Weights of a small image classifier: 32-pixel images, muon at rate 0.016.
Rows from block 4 of a small image classifier, named by matrix and row number. Rows with one number belong to one channel. Each number is 500 + 40 x the weight over its row's rms, rounded and kept within 0 to 999. All counts start at 0. Numbers have three digits each.
Before each channel's rows are labels from the 100 images, of 14848, where the channel reaches its highest value: "strongest on" is what is common among them; "peak on" is the class under the peak. Only what is clearly more common there than usual is listed. The data: simulated fluorescence microscopy of cells. In brackets: how many of the 100, against the usual share in percent.
# convs0: expand 5x5 conv, stride 2 (model.blocks.4.convs.0.weight, 128x32x5x5, standardized in use, each kernel summed), inputs 0-31
# convs1: project pointwise conv (model.blocks.4.convs.1.weight, 48x128x1x1, standardized in use, transposed), outputs 0-47

strongest on: few cells (94 vs 24.8); cells: one or two (94 vs 24.8); yellow stain (81 vs 20.2); long thin cells (43 vs 13.2)
peak on: cytoplasm (82 vs 31.5)
convs0.52:483572495589493568533503494468560504491567466482435513538453515511490487415444499493490517483460
convs1.52:521499507510622444437484510561517503488488528499453457437457447561520545470467476499457529486511511479514393514497439492496444563506470511503494

strongest on: few cells (92 vs 24.8); cells: one or two (92 vs 24.8); red stain (88 vs 20.1)
peak on: nucleus (29 vs 2.8)
convs0.42:506529405428504559498463484559487568538490499530476525514522503429549484472484546524464545458455
convs1.42:499461494438419563493501501472534449515518511507538425457468503457459548502489572440483543483512494506503428605502549508550559525536483479500527

strongest on: few cells (88 vs 24.8); cells: one or two (88 vs 24.8); cyan stain (84 vs 20.2)
peak on: cytoplasm (71 vs 31.5)
convs0.86:475495477472520473513503457506454570591517479422498478509404541514536469580521532527475475510507
convs1.86:518466557458485511463455523507539543505522547518461586485449475540484469491468555511451424514518538539495527423523530486493586558420515510449489

strongest on: cyan stain (98 vs 20.2); few cells (97 vs 24.8); cells: one or two (97 vs 24.8)
peak on: cytoplasm (65 vs 31.5)
convs0.91:535471568479486448510504514446497527488526477463524435496534559567555470562538474468444433529466
convs1.91:515504478385442500478579514495502574462476542543505504502491501537495522480484504509509438590540452570455509500555527453474429443519507488486508

strongest on: few cells (92 vs 24.8); cells: one or two (92 vs 24.8); green stain (75 vs 20); long thin cells (32 vs 13.2)
peak on: cytoplasm (67 vs 31.5)
convs0.117:510559484410463587529501505488547444479514554491478559487468461494463552463503516505438550526473
convs1.117:528495505492550434483513531468461492544433496505521369524518508468505487471455517515534549547472531510481593444479512524511443482437574469504481

strongest on: few cells (98 vs 24.8); cells: one or two (98 vs 24.8); cyan stain (63 vs 20.2)
peak on: cytoplasm (65 vs 31.5)
convs0.51:490454474509564476503495423526542501492603462488481557499481543558561469504499492464459524526433
convs1.51:493486514544429472536530532483484470491505533532468469520476454397503475458445447462508460408486491551502413503526509433507530522479456579490515

strongest on: few cells (98 vs 24.8); cells: one or two (98 vs 24.8); cyan stain (61 vs 20.2)
peak on: nucleus (55 vs 2.8)
convs0.11:496538514475529522507566498437472465475471476509471554462492566618450468511545502519475449506452
convs1.11:466490500469498437537512489559569497474443437497462399510548510484420491516591533524488507528470460541536592461482479492463546470504486506507495

strongest on: few cells (98 vs 24.8); cells: one or two (98 vs 24.8); yellow stain (71 vs 20.2)
peak on: cytoplasm (81 vs 31.5)
convs0.5:455525469633497564516456474457530497500549488519454469538526506530475504430446498491519523509460
convs1.5:544511490531530371458540470553491530481542506481473508479444531476481621437548423504550522494502539536513552521511465486495499521493520476505513